A small multi-label image tagger, trained from scratch: 1.66M parameters, 245000 training examples.
Rows from block 5 of a small multi-label image tagger, named by matrix and row number. Rows with one number within an expert belong to one neuron, the router's apart. Each number is 500 + 25 x the weight over its row's rms, rounded and kept within 0 to 999. All counts start at 0. Numbers have three digits each. After the name is the row's rms in percent of the matrix's.
Before each expert's rows are labels from the 100 images, of 14976, where the router gives the expert most weight on average: "lies over" is the class under the peak. Only what is clearly more common there than usual is listed. The data: simulated grey scan slices of phantoms with and without marks.
# router: router (model.blocks.5.mlp.router.weight, 4x160, trained with AdamW), inputs 0-159
# up: expert up (model.blocks.5.mlp.up, 4x80x160), inputs 0-159
# down: expert down (model.blocks.5.mlp.down, 4x160x80, transposed), outputs 0-159

# expert 0
lies over: air
router.0 095:536468508529478452477504452529520479499494541497488493483503480475526458496544506501501490486489541512487509478481545573486490483536553536495469475430445489476501520468537520500492491483408519508528521511506492491545525493468519461509514490502489493502500507542481500523476464500532524480483472486490525495490523531496493477500532456532496472495460523528509509484501529526492531523520482482532518483527517506516500467486502489494489468519521469514503532496475473512504490520518524
up.14 124:495496498502546497506485495496491487455498504501490494539541505445498465543475501473545565494499516509498508530496471549475494539502502502474493500513458520521458461510515470439518532512519489505545485486466503490463494466541531473491538538484516514486511536495483529507477490473494519491541541507466508539430493517472493481512484504458523529525530514500492529497487516498510514518515482480505513477511534495497498538504492506473445524488521473520473524501464452538453490494524487
down.14 130:525486494535495487505513498490514494519501482494508522502466486503478525500499533496481472483533500479491479497523481479527488500513480464512538508504489492479519473506479505506507479459490506474453503488469520505544494521463508490499473503511446508504469490505509522513472482466471495462483485502492467495544495494458512497449451488539490477524496485499514494497564516496527524435503523510506493472515496510502516499541507520495513416538416537496476528563530527527496536527505571
up.15 091:507475528523521472483495427500490507527485474551494504536512465511524471458526529501499482475494482498495471503514518464505520475523497530497505493528459492520508486508490453489498491455538495518517499510492499489514486523547525512443546458477534495515451525484507493484527510490464517481519520531537465490531529509499513465525515448524526528470541474474487486475493492543526489528543483510501489525519463487539495503526479491496473525444519541494503503463466524496480537461485523
down.15 087:447466487492482497508537493498500477522531489521492460505543465500550522531513520489464518504496514502479472545541491528488560495498480462473459492493520509548512501502536509486476502473486494445504477524533494504443507533514484507487521484508472505479507472508470522494467516500467520476511494491540507488493464534479469527477506514498487504488538490491472489494473476516549509492490562502494501537498443526480487477543472507525473513464521544484503497577496493470480516503502539
up.16 098:478486489514464541444484527484490476470502468519464526474472496459498526499507517523577532520475469472524485558534472511494512481470525497520498480526505475495499493474534469493538486487501481525528456461470480520515486547488499536544509516462488523540527493491511484507479505447507496543517507467497506500508500463479493479512530477509484520491491541484507522510494539459477518463514501477480491474485501490517527485494491538537512488510482553510456485500497522453539471489546510
down.16 094:520507513524488497436494517539495480504514466441511506491515458500485543479462508491470473519516502527478489490485503523458519484512549535533473524465469493487509496487480462547481522529502516484470499493523488530510548447470543533496499512503466522504500498496477491462489497449499495532532502511506503502512507509506525541472502543475501502499496459476455503481496540511536492475508524506526517522513501563472516478463532504484497443458471471521493509455476475514508497531457518
up.17 097:445475483537490543499466469517466515505508505516518456526475543490500509514490480478536518494449477537504484548513476499513529485524537504488524512486498448483488507517508479469513494535498487491474520497508510534507516500548537482494497443451469516545515499478508502452471501518535508523554521484515478490544482477495537506529485498467479467505505510477451522487461523438470537524474489498507471487525509487473507476511514527514530485545451515506490486506548492485503488480525508
down.17 099:507486494488491503476501514530508515478494445489486483527497490513512453502501524475524549501501506462516430489508473492499524481480534513490476510502451461487487497508483489534527499525479504504515481465526532490486496445503552531492497493531516459448500498499482499499509498501529488467487462529473472493511485548514493528495470535513498542476510517482446454539492541554529495472466536474504504507495523470509523530488527501472505521476536483541510545560522484490477532519540505
up.18 100:555476525502484524509525525500534508454482464476525543486503509480488493531506499511480479515495492495504540463506501485522438504492512481505520567557448541516476529510497495526547505521562491544511501489510514483538513492526475504505508459494538486476505542524525492452523519470466504510504510516507487539485518471454529490463472532493494465495535486477501468465470478457476484470492529527490463491464521513526487529482488470492512511486525512472474479498518513526475491478524503
down.18 100:483522480503530500471500514481489527494509507511473508506459501497511492553479533485450544477476506503458442496487466523509507504499477501514510480475508475496552538509454531519497456488516509471526472545462505497450503503511502488500509486481485539570469458479520515499509540494537514505533516488495470505510487478495522500521508485535451474499458523530537514560513462532517513502471476482529480497519499469548512509508546484495487539525471461538478472493487495524476484524523495
up.19 104:519505489516503478534477494492503525519506490479518510540466465501489499526483513500518477500502497455545571542439518538501534463439462509473518475532476522541500527519519512523491489525499485520509530482526477480582486527509494518481483512496468462523524512473476480459495503546444519476477507528471510469538492526488511510520471510485504496507492487510536501484502454516517490496495515490500452541472495462518530494489490515504485467504470495491537475500522501513519485482486436
down.19 098:517544472512460459508479490473507492480506552524491498494496516537524495498526514533514474501511474518502507486489528472501492491493516472507499521490488541480527502466442453526486485488488541495439517501519565510474477483460542498495483454483521540500499442511486503503475501523499493494497489512531520482498509510516533452505458478470527530477514484473531482491533528499525529465522490504448541449498500498496483555558492490496536481499473533529490482479494522481460484530482523
up.20 092:515463505462490490517514476499535515516520518516526493491515519487515548528486467500471533511508520498493512482505496516529498522470472513492522511559521493568463473545532535491494452518510459522494508519467464505507541549459511514515497465475462482493473545497501519518476467464483450439534509514514527534489508483459480515462498491477496477473525519491470521483538481511488555506525520447548501494497467492497528469511501468491512474502476503520490506470492493544492533499501493
down.20 091:523509522515486493521453471471492483536486503509489496457460514517527490466532508457503506459491524499488492468486538445508474493499477488488502498458472543484502551473511492495498536483510479457533478490511486517478517509487559473507519492458494478543515481498516515531464545548495489508504509544503523498474522531476505504521481533452513488461490506486533504520514498525530528488463503456522519499510514515497505524443478513549506536557496519461500521494478468508493543490469455
up.21 085:496522481518510502444514496524531511524515542464531501493487495486454538460518484550516500480512499501503482499471513516511526523433499467545532507490478468505505512445520526503534493478522439510527499511522541464500492506518522479528488464468554477472523534462502481485561499511497456513462522516518509512523507479478525528494459481467500513489532517493500460489531444546517527489502550485481485503516500503486475525501497482488528518494528487503476482471457500473470498506501472
down.21 090:489521536469541512521515546499502533555488493521457537482534531500506474517463511505518519460471469482516499453520443488507477554503482505507498522497494500520510552553514513484470500473524506517490451473502492478519487511515524500498501491482465496532511467512480492501480497526511491542474511486498498493473476487534485513490524472474452523500514522510494503492504510513544528531522486452529478528467488492486521480497462470530465539553462495507524506478503468454499487498554560
up.22 099:484503538538494480498486471518467487484493537518498517527469554539504514498482473530525483493444508499536475463484490476476505502491564516544474489522523503514525502468512503512531482487525470479498552493497508500500507483521516519500504481456481526483531494502536449458504498502481519493492508461473488491461498477501476460502475530529523513487536442492516466466513479501506533516515470518486504509518534493557473532509476497532493547484497506549494539543499445518485491466455472
down.22 090:470484496479485488482512474500511519529504465525498515501528513475469501494480500507528503516538499542490494543564520470515573509508482512506520513517499508519573532494520479444510497479495522464496464513503511492483483479515579500504506488522482485487451472475474512528476531525519524489499512470543518487516483506485498481456455525522516457525497537512473467511505494544467459455455501508476486511477488514493491515504485487497486507535471511494554446481490540501498535517490494
up.23 092:498479486492510477463480489516521518472505472525513497506508508478511500505507483485479515482524471532486492546510485484508512525500525518506527528523520537453539502515495487440446486458490481537502511499500529509492544489527454452541514441534465487477533510497537484496515485479461521491494504537481469494504470512470472493481526532473507522484536530537495516525514538499508406518515494528529485516527482478532458508484484529478500484495527506530513508533484476484544486546500465
down.23 089:522499486444497497510500535488467513500502534471506536486507499521507530497478475500503504515520515448506492493504489484501550484501439427533467489465513460561512512471510508458496531473493502441486492515519474491540482483470535495480495521508499495572504456501468511504483529532555513484520465470514539519513486494494516470496505465498491502486545490525519520487514533498504491476442509505516495485512510490518512522547508484495528496483469486508497483506445467527471506465496450

# expert 1
lies over: organ
router.1 104:480484507526568503514490536429469467500474477509471472519503446519503517531487495500495483506483511490476483542531506506493475465521486510486492502546511514483463523488498487500501460497546533470498434477461480481488524513523495527476494512484527474500518506537517473484524541526471490487480540455441516517496509481531464505569495482477521499470548492477529508475509497490530465523516520509480464512509512508486510508498505491489484535481496534527488491509551524503543470475462502
up.14 086:475494470482518525516480517495511501468530463510574522472498465485520472505516486526470489551519482492508510480522511489477472471524499546530529530505469519511535515527517520476491455537529483507498511472505508482514495524548465477526474446503494479508474532474528486560502464491484522527525463487524486477439474519461507463499539500502445517507478496492484454492508522498485515498512496520526506474476498507510512496481503486514524512492531509539473484479497493500534553497497420
down.14 089:466479500522521503480549527502547533478465511511452512472499474539541516530529542479471520486487524491491496544477515458546455513512480493494518497496472507449516473486452483496521480496514518448507474509508517451484463466504472522519494500468521513484504496486490492520510471481505511531534504510476502484506496474485501532443511491504455506532535517476548522486531545529518512529513501502548505512510505453500485499514463501489511501450537518502487544474523457496486490493448475
up.15 100:491521513521502538487478509522501524517490466475541526500499468537527492519505518490515488530444526492481519487501515494479562558520466523511504479478501528496483517454487491496494503468495521527504501510494493511504508497509495533508502525511493504483499530463498483505520537467501518535524501492448460526498445502461524489492532496525469510490505480469479479489556517467435505471505547519506524444466520460458516425508536485538498483495521529467489529513468495465487546495502495
down.15 093:514470490456537505514452494483476472519504508494513465475509540500503509480483522483503506475501462515521449484500516521493527480482490539484498519543497522474531544503483436509493468508488458478491495482492527513514492506498490539497462509522503521472533499467530500506505541469464485481513512473498522526508514507558528494544506510487527477548512482475532516529489496526486514525497453525496493551513533542471455543512482502480502549508456489507531495451553500513454487524544503
up.16 091:516468511527499486494534511523520491459513519513464479515498543496490486502492523504487506525470503495549471505504515503537521516517473529478515515452478509519506498483484493511435511525480496526516528463436529481456427497518483460544501476468508482507527526475500527480484502509470469542522491514500509520475514520550558483462514510536471497498470502509457505488519522538522503482487513478514508485465521466502476515485512516564441533479493531508508486481483514467476539515477490
down.16 099:517483499496445481511509489521532482527492532486479533565524569503493494451461508491535511504492498505506456500446463511501565509540489500533498513521467515481518510514504501480494508464505493491520494528493468538546518531490506503494473528503494533476525472505522499543515498482514488487501545483507495500484490476454498503478505524558499500530468492486476502479485496498507470486471469534483502438521529446511507512496500494509484433480539500518535465467451460503484501493512511
up.17 094:474497522503487528510477402506497552463558540521503535463476480492507484503484480481525536490498503531525489475496493550507531465482516514496497510480511511500494493495511500520502524512534483494495506516483487466499533532470487498523487529525463512476498467511507540508451474511484533553496505539525462443506482540500470489476511519464496491507524479471512516528510506477463480511532443508531507497488515447538504509504472471520522489522550464497493462524480487501480509492507543
down.17 106:456482527486481473504484460487519536488483519517495533572536516477457515436542453482505533497526532511516543529464539559449488516535488517516525477477489504498508494500497529533489499530512479498492483558528516538533495493520516533481506494518456518484496539489488492509518476483500504500481506496528488510518473496499527491537520499510463500527498461502490474499511496530506492500479469535482532483494485479499462512500496500456472504426492492490538513479435517496514478509529486
up.18 103:482455499465499535486536496490526514497520541521493525520512490415490453477520522496519503513496504530576528495460518502512484495498518501500478530476457477513502520537455509463477469495538493509554500522471516468534468477541504559500530529464495513492478506520478463482524508471480502476489504479493510508515507472514527529455510455486529535507526486474487500490531505502467500497508482510524505489456507471529478527520506471539520521499446461528498473515522512522487522485508496
down.18 099:509526498457494470489566473493508465506511488515486523507463489486518500494518490490543484556512540508499534490488491507474530487508445505514488460477493499474519496553539455495492511518502498525526484449517530477474529499488478485469456517529530453492543526494538491541492491504487499525489507519500512474462486542494543471552501492506466505524467522492528440468473523518533475494520525499483531519515528477486472485511509514490518495478554503508516513497491505432487474482520466
up.19 106:522495528456487486526441501505552519529506455503471543484498502503499527494515501505535510503522522471458506496497491539483528495509457477530533523482475543495498500501506514497486463519541464517497453494554496491539555500486462519498502514486461494464529475492534484517500493543507495484473532515525480450497521545471471510530478492487476512485517485497521476536443475531502524522503546517440465465500516450466508457483507530519519480518515492471487505498500484492496482507487524
down.19 111:509472483499482529451539488578510499492489500489495478525531472486498490532492429513511509540520487495472484490507502449523503501493515465488441501460491486515505498525468534496472516484474526518518488483508502534480500499498509493490504507482507499517507509485465489535504468474500522487476497530491468544499494486511513538508513506523545532465510526523461547419516511514494498500463483497545548463496505529530447530515499488487466515487589489513512485484517493494481514512526502
up.20 109:476536502488529483492481488497527558544518504507499522525495540518530535500474477475557525478510541509489473518517497485525517519472496481505479502511470528504526502490487492489461480509473457456499496537490497503492522501517505451474483450543496515485537501534498508540470547526502510519539529481546507535522502435485465444521549488480466479484501544497464499492502498527508475473499501505534509492474478489496478520478515449463489501477512455473505476492465499490460482464522489
down.20 108:510511519552498546477489516500478464548494467507516460515495465473490501485459507547501515521534514475491554524517483544496471478504501483531513525475498499512482517489471476510480499460483452515505505441507526483462474513451531572520501521491487510539535521492488480508485546522469518507488511525498500506512488489484494484529535431500497490513497479504488480497450441480525468513465474478508498501496494500516545532476522516475433492520459485517478482507517519504477488504511485
up.21 101:456492458508488516446496507524492481474472531481540497490484557474534487532558490539489499459461488506502491482485506554503473530514488474524500461541485487476516520539483542507520493460469504485489507509516534515505525514533471496465469503487491459500515455515516481505445467462543533529489455517495491504481516555505518468490530509479504525489494505530515495480542493438510495472518503535516476462523494536508502505471482525535509517490518484507489498522479484471535516507524496
down.21 103:539497461527493565515527513505461526499559494509514496523462494472488498508526471471451477521506535519490478544466504472495482484486467478500560482542532499502488498501515482499481494548483544469523507465488496500455545501480505554472485550547527520474477479510453499496493522506508516492531515460506500506513504521501511512492437516542466528485470442477510486481473506549498536510482507486500508524510508499495487534451504504494500515495481489506523465489501541511486481476517502
up.22 107:535533560483516492496508482494510487480479536508479470478455497520525464539509472474502469487475517484490483501475517510481526480510517495508528492448500500505532529512538498508518514480475526481500514498477493490465436482484510480493489517498479486482463536544506502577474511481518486510516516479501522502499522524519492514540541475497498473538480495523479518523468458512494456493473450476520546531529534539492542470474497458547475529532526432482507477503472518499479494497493500
down.22 102:486528508463466524523516498494505523521505512476487522490481468511476521493500530510460503533556521538485470504459504486514477501545447490434462508467465507501534507485535486502544494497516459568515496494522511450514503471496481493514500490523480472526526485529505524492462496523487453481504465506493450493484484507489479488506478487489533518471530524503469446477543474483528456529489509504548500471498505466474496481501505512484552475487493522534493559519520496489490501537483507
up.23 099:532530492476492489540497478489474520512465531474491486497481489526501504475526487495524507537525484499523518551512454518440492523509486486415544521511477533503497509538546545471471480551489542476470505489469500491504476487499485506531512483501529508503452487440497526495516507500469482493537476504549462486492541502498534511517504469514509477501502494443504555490488517556497509484476506470482472481440506489492514492471472500540513505520509530502495509510512528474491487471500492
down.23 101:492507506512519487478482524472483480534497495499504461498533502497508517538509532540482557471466486519535532511518513529525501496509518494503488517498497458476489503486510511474578494483504524530462490488519529496441515539452479487507503555458453494513511478502516495548499528437502484510484460511510514502537513521533498519484488481489517440496443485489483490453527476525477513500463512494493509554529466527482505480490510491449503454529493507519490506467496510442486496490501506

# expert 3
lies over: soft tissue; lung or cavity
router.3 090:481521465461499558523539470524500544503488514508527510500553543491517516484501472499507506482518486498491482515478488460503507527417449463467471473489538532482536500487528492526527517502479525484511526505568495464494499505476542521515494492500512530498526533493503521475510468489532460543538470524481506511536474493502532479518476529501512446513490485441494485470481492502475479504497481492529545527543508505509509505533510513470545510498527508527499504540509509509482528501528515
up.14 084:505489478475502491467522493550485535437517487494517520509472493506491527501484567512473431548489514512501541471496491501490525513505538452532452538470488492486516553513508534494509464499476505514517534492509534509524501486519512474490475489427465494488492485499499498482517466511496490519503509520484515498502488458534483479500489522486485527490510422485461519507502524518508491537509499485492506455476493490537490505525526548525483502479482448512538503529460525522494537465492494
down.14 091:477537529473526473477471485495487453521495545538469490451482526531506534469502511526497530489526496500487538482509488495454495511518467511476530499481484481490451510540508503492520480532508470483490483470476522513516496531468528481500445521500508525493494547478534504494513519500509494496518484521542457530517528528464493475548557547477470499494538521533514526428465528475472535508529505528498492490502506494488505503510529487491516480453495487472488500471533504471464497509470455
up.15 111:444508504456518500522482514502518477507517495494527503506530511486518487463514503484470489527533505485507546482486463497526512515464540499532505521480511488550474536467486449481515538528505471461496496516497503521491505519489491498513431482509510503539445489540521484491543531453490510541537504519469497499503477485503533499549487530503471501525514513517519515540469464556500521510492469508489498434473478476493466519510495523514495545482513541503450538478503448488497506490478502
down.15 102:515480500505498454488522487519499470521507476525475515493576496520485501514533447493513444480504492478477492489498515432492511512498466490508431503501524532452498494522541510478432487482493491504527442486543484527477483505463453525504505510521532491464459464517482488499444496533464495496530516515492500496521501532517497489532493483498490491499496495514526539499470513505492515497499492511533493472495516457510487466526524505508497493469551528536541513464483460515489495507515546
up.16 099:514479502504496550481515483454513506487492499503491510521451524502497510494504469464542489541495539499445534504528517477490499483457477501522505477503516511466483526478478501501507505537450469475518491478490504519484511508504503484469465486475569554507486511531489446522534565477499463496509523469487516526527485479472517500559508489512446478484553508492517510451459482526498490537527517493496468480515520532471493459487517467497514488502465523509500503510540498501464521531536501
down.16 093:497464496497550526500491500507514497521501486493496475519516500514480515515521486507548489504455457545495526523508516475481455484529536497454548497489507515476497482491481491540492490512521501499466504493493458521493495474474514535500519518527533451500543526502508497499536514514486490432504507491500486506501539505501511494520506469555458483547469486537483493543502533485501495482428449527496493476480502507500488488506506514475523579508486517503426490451478481529522505477511533
up.17 088:488501480498479458494548540485506481522448504520461466550518551502522516470515485497499514507521483501495548511489497526509486533486506558482523513498510512450485475459518523509500518525506497470465488513466465506503464507515488470483532455521498526519520487500514490523505533508514492505423500529519505481464546492484496526465497477533501504519527531484480489512503521503463471521519453512506492522478526458510445490528458547495469508513482525482495536504554459490535482525522515
down.17 106:469517500515472479465493476501488554490502541532478493452517470514519518512504512535539512472519487551497508473512505517493503504472475455509537494460496446497492477533507478484521502509488506471490482458513499526453475494473506517505484541489507456525495476473506506529479500532480535518537519481535506488503492490504540494464550519481489481458487497512498516524499488529443553553542498528512495529514491499467515426501547511496544477480458526476479496500493495497493496493453476
up.18 094:498511521490552439516443487459524540511557517518503471479485466480511482530511505507479487488525523509494469543523501513494517506491534542473527495513535502518515497469481446520489472497468496504457503516484521501498512519476527474536469491506503443509494502506516521529503499490452509532515486539479470462500514499460490492547506515467504505469489515550514460523516487478480532550503445488531507450514485472491483489516476488490485472497510511514458493524550536497472471484529524
down.18 097:466532515514484488476504537511469499546493509487522492475458504504482511532454512466510551520488509501504516543528492469525528501540477525489522492502482483481510528470468485501500517518483534525500513484500502496475501545496441485477516503517507488495503487550551479508492488467482486542529468488497502525440491507488483525529566520479490527524529504539507488466484468466545460500495490498524544502478513523464498441476506531557475508463494519490490498529498537513448512485485532
up.19 112:551494529485493440489490514539463491467493465501450505489512526489480482518475505505526518486459511488491505490481511520501469507552549499515488501491469479534499530521489535513526452541511491527583495510500498506494517472505469501545475532501515459517483494474463497476539476442515507489496490501538522516462541510489465498474500489485457449523437519489530532530475513508500526490514476513501474512494533471483490544486500505473505502508537503505490490478540508512484474461492514
down.19 120:501494502508462516530506548510503510460522483475466507503530481529491466506498503456484558531500464531545472499533523484515455503537492475533507505491491490481530503510526410498516520479477519508523519505505509518485503475486440491498538524496559496510512514517495500480532456458466534521471520494518518476482519532437542500480488475466484494495462523517489520543535531500509497511495460483525487488508493535502515515473482494486530498514524487515514498452447478538504479497501492
up.20 097:526515490519560488488474508513444497448475476472505464489470508470475500549519491492527497493482495477518455551541511509463541496474481550474550475483523459505512484496494500495550467520515515482539537530528493501506505466467468496533505511475472506528469466488503492524573477470491487506497509519499512500483512487492517469516548489508511518496486516487475485489535447496530521513457483498512514485509496490501486466503531538522496527497480503517476555555512486517465494533502500
down.20 101:481509514434423470511534488505541465511517494518500497503474520523479522483496513519445491534507494523557529490492476469538489519504526508487462491505508527488507537493435479507467482499525545497475467556537515513471532517501507514476551516480517540495516501519493488485484504485457498488508510507492535520514520489502527534481511488499532479505498483502496539498455521531510517500478492498492487528489490462491469528529484518473495465459498482529484462524530519446557465514481506
up.21 109:471458508501505483507458537495472531477470545498510493544522518523500515452504523501567499481509486505471482553484515519468501496446481486507507508520507495511518484500482458519582490539504458500488503556496460497516489511536480493476504459526552523468495562492477504503509537510487499498519510496501559519533526474497490457507505517507484477510502483522508522503525526483463508516507496458525479453492506537526466488513502503484503478479465466496472449485499474487477498493529512
down.21 107:496491525466501467497526481479512486525461477526504470543500471499457512511544498531521533487490505542464540467500473541499495515500464494528529509492529515502490475498492489494554483523496516509484518471510502534470515492455543541508494451519546501478479528496504490532547530510479508480516503407521518497517496480530537481479475453492498495498479507485479489486507499446483476461479518482462506521502515510491515499514506481473474559567487512515525516474496515493482471517477530
up.22 101:511469456465484509472479469494530489489520488480517554506528497492487521474532504489475517517526520476544504467501485517463429502484498480492503504542492514544457504510465496509493462533470437581539505534522509494534486513486540473510495497515488501476469496485499485510534512473507508507527501521516511504541526517464516510481498492481527443470500502549504487476514446524517543481486509508532501510527497486482513480496487430500505484466528471505511539495522460503479506507508475
down.22 098:493483468505510543502534513506476528496508505486504464495487497522457512484471487513473495509523518510503492471488471505508474499531423438513496523471535465476529485463486518498527511501473550465524496477504504494540476468450489528535481533547529511504453480478456505423486480497483496494530495473509511514516505474533527486477475528490548569507467489486508488501532500519552518514526469508509477526524491491516528507485533499520473499446499537500509519479481530496511500512495510
up.23 111:515497480442524561479512477465530481483510476530519490491496507548477501474508461534533451546516486495477505519482508484499518498495461504479507502494539515451438469488491535528522497483481480468475519454494500520486499510481573515462444521483545488520510553491518509493541523458501481507515499509536516530526516463503487489540519488487492500512548489458507505467529494503457511536521509484508516450521506534528485488505486510529474493494498506515531508527492490513476496485470495
down.23 098:541479505540538521448473540480514475540526435496534539505487474508501498531539509483455496492475485524505498488507503512506444469498518493506507501533503498507484536486505502524468509463473508510499515524495510508468527520464484480502485502496547550543510421519509467503466525501509505514508497488511511491501526521476429507505504453446488472450519485521470505508485508517536521535464513469467491498466523501499503555494494514523482523522536470508491532485477490526529501507509505

# expert 2
lies over: air
router.2 110:512517529512494476505451471468531500476519532479467518493445568468512507534490514492525498484514517496498524512463501540537504522522525518528550520494492495513472511550513487463482495508507497512471498478472527494489538510497469475514486467512471502472470464489470526505519503468499507516505517523562484505526484550465531502474523550429491505456518480526477509506528514539515531505481507486530486472461469495519471516516469496496546497514453464478512453478492488483512499516478503
up.14 101:457458510485534485494479525505549489478508494532525504462531522490493503436524476504503553514538490487477446508519471478524525518518499530512499491483460516504505502479494487455541484545513443508524494499522529477520525494473537484490453492490488453428514492467478518479515485492519531490503514496533503515536508529448509486497526474457496509500493496536552496442521484522487501502477479519475483545485474476508493504484494529475538511501499496494516505475521509516518510528534550
down.14 099:479456495528543475500505497489514533496478482498461507511492469514473501526514499512509483492480457505519518531531518501544433465492517545460481481512503514494490525469501471527478490508507520480492529492503510508508529487493547519510491484469511532447482512472505499445504494475515482568460514504485514484515510513518486509494497444491502529486504526484536495592486486543519500459496540515505496529500523500495454537530468490508487506464506534496516548457527498539476504479497458
up.15 104:481499464539493443509499514489497488503485516516550533524506546439504496490488511520497477490512541482469489580504503487520494505447536510476456500558516513485516486461462494523504485445470503514450440485520471507502505514506513507503500527509472499486514547507523485504537452518486523480481505532470510523515475483491482502490513514540483535479531505531525522483524515547456525488521489482515521544475493506462518527480462503503455466496488467508504475482507511503500522477479519
down.15 099:518503499506496493529515509477474529475518534541516457505516455489521514492522507513508462507502493517521526512486489500520498501519468494493428501543507483498454500471528544499499529489499481529515519535512523485508453483492512483492487476504556556479515481471489494434502535514455469450507507452511525501484521518509548458475498526473536492527476521515516502474494502472467497518521500504511482503497537466493530431514513524517532534467550541501467487528513522492475499501478463
up.16 098:516489523531511497495488524486525574537510544502473491490510447492503501500444534540502500480518511487490510519477465490530486529475512490536483491477525446525507482516503495537474516484517502468508498523484501473523453506462503518493505492460489457510531488541514495498479517534474488513495538459492514502509522459519518521486501528489517494463510481482490474481487493443456505499551530511492559455511526474522546496489505505499493521499502529505478466465474508494493535519461418
down.16 098:497546489516459497510517517482483509554494535459493533539462536500512480532530492498518505499482514473465535535482507520487456509495498504483511515520506521516515445493491527494549490503486514574493538513481478522423496516521508502535511497496518484518450482509478505467493520506506490493454510507512460523494512486503523479495444485499516505501457511539526510531507483522519464504471453504505531502488492482472481475528491479483491414500516524518463549531508512517493498501537485
up.17 121:492519500517498534495455505488508483496484498498575523495485483466511519498492500510498545525486512513494471470485478469485510506500481558483499431525476495491509526474494483517510523495502472522596466475484486458495542483452448513501513516502502483498518463464496493529485499490510496478505521527533502483520505542462518488515526483470529519523494504549509505508522503476524489500521473531431465509513497542481521542507486442451504494515517520476479533532516486474507521510485508
down.17 130:514529503521509555498455500502503450509505475550535508488487473484532533496482453537489499490523517550464573480497472485471501513504484484518492473523500497505505519517468544549504483494494490469513483480472499447490503493477469520498515464474486486475499503505530499541515489550485496478493509493524527494474519533545498523527502470495518464528507551508520507461495504498483474518488479523462471450501503545497502496498479512457444546480525543503488531457521535491522502476502487
up.18 107:492508494528518494517496466513497479446490466521515486504501546488496490445507448484527503506483455500549549451527519514473527504552536493465493468469520487519504511475485512524488562544506483490492488504517506522489510516485522517477497473483495494487446510518498496479504504470477509466516458470507494530449478512500552450505502514517472479540503481514514522471523488503501483530522495503474482497476504547505500451537509488473532541494503510522488518484486479500537481492538580
down.18 110:505492532461536480499474462496491549496511495446520508490509560527505485525478523500494480551506535514449541529474508507488519522506494501460482503476484511507482483504495484467541476518509518541466504473496518524469498526491492465497510474490532485464511518522465504476483484460483491496497497536514489513509502473482511578509494526500520466503523464428502502490532514527499535521496526520531518449498493514495491479564518515469495471472495513485512419515498524498513502513469467
up.19 111:503528526511494499481517445500457479416493535478515449497479542530506534536504508500539467481481513479486526543479495502520448501483507502496504493507513448498497464512495490464507543501507510532460529497533516508467478504510516514442464462543507517523550495484513503478501457505522500509527511517483473502496510547459528487455560491481520522537513507509466528508490492473509491485518487497532515466525495509485497480544484534513536513489531485480496464534498498485490489481474529
down.19 100:469475520444502446500510477510491528477513531494458491534542501487480497484461469486538477499502511501527459470513492509502537498489535502482529537461505518518553523506502464477430515518504484488469537459513508470534497514507543479504452483460480512474506504513517494502491523516478506551515493507509523477491460477538522521493510487528498516508479521490533490483467502515511533505515543496525490525481510508522440522485512502546482505532435499515535451453487469504482483500476503
up.20 097:497487580500508495447466535496508477455509535506492479466466502487530520429506487498478500493491519516519482543521495482517518487500521509485504487531476509520446452496468473502499519537458471480466464504496517491480494501504500514525524452488486502499529526518496463527520473512524546506524482506518474533519517494529501493520528472504537483556491491533478474494480547527488468541480497466470464530484499493507500516490495485529479499489524462498509429548496470480529491517491512
down.20 094:490475486501486456496495503524500494509498481499495518533476505532531497511487481556529440520503509508511475465542506530485440505500514470462473486472509492500502569497482517460549496529506526484546477526539485507491542520493508507509477566520444491465519475511498487487529496457484494530484503476507509494510490518498504488529490504468443509461495492542511520483471474460517507469490495494501497544497503485500540494516488467456531492509472528488500496483554534520475502555507542
up.21 096:493484495462488473510500494518472508512535473504460527485510459514480486493484508501501509487499492483483504486473525495492554482472498462494497517416510503508522461492513530507504489542500538479518500514537477557508503524492503499495460521523517511487516550450460484495508530508517480497508530516443500429496547479479466469564484510493494522492505525467541492471470492464521533515501479514489527489518508513461510480487506547515516478521513509556478484482521510506542450477509534
down.21 099:464542497536517516563530533484510524523489524482492498467460514517499505461478466508479542481471512510489506515462471530550522535485498457460477490504496522525500498511539549498543500507507502489471484508489510451490513485523481451485480522491476515487480487473541487487525473473484513518484490471520508510476501504523468497547454546549517505480469531513489484445513516518509505557522510496443480506504501486502490530516523503499529453525495485505539522466464522468470499497532488
up.22 097:477544573515490545518471536473503521506516487504489485492506512478470478516541523498442480490503543492483472529489476476507477513496491480528464519519500476484494486513485501497510466525486491526530452529498510554504446520494501521494493475499510522532486515529518497508546523527457490501526514554505510489506476479498478508511470528486520521483526493477505469505507492467471503500487474512524517453490531483515513499548441493547477570485477480514475455449468521476473502531476501
down.22 091:502536512430494490488512506504497444556497486504479494504486490486541497498516458508519504483493465455464539481486507552489525529481492505515501497491490478505495498482526500500510494504516510548526509546482539487466563452528479460491496530494554529495518469466513511471492462481483497460490464459507506478479519493509478518499514470518532512507455488491461500561475478484506469490492489541525484480536498491478486513502536496503567465501553539501515500503509533502484497492478524
up.23 086:417470500495445485523507494540491534555478495539493497499543486446526502453471492529493494531489506482554457506525509495504496489484528499491453481460517512493556485466515476495445492499489490486533501501531483504538524503507533539479511527451472490507514470509470523516476518506531529467546474491533526502468478530477485487483507507496494515551506519528523507518507510452488501470504504514502526477455524537551514482498504508486484488495480485531467516519518519491497505482497510
down.23 088:549537477480497472468501459479484474530478537488537466446494542524491504467523535456517522540496499511512533520522514483495569513537508487490450514510475492525485500514501462480536531527527525500501508485480490491450474480508451500497499487519512477499468492510523495507493506504491492466506491456475524525533533519495458495434486489504512504511473502518476456496564500533540534500483530513495500485535468502512478521544499492509476505487558527478494489456503531492485500498480517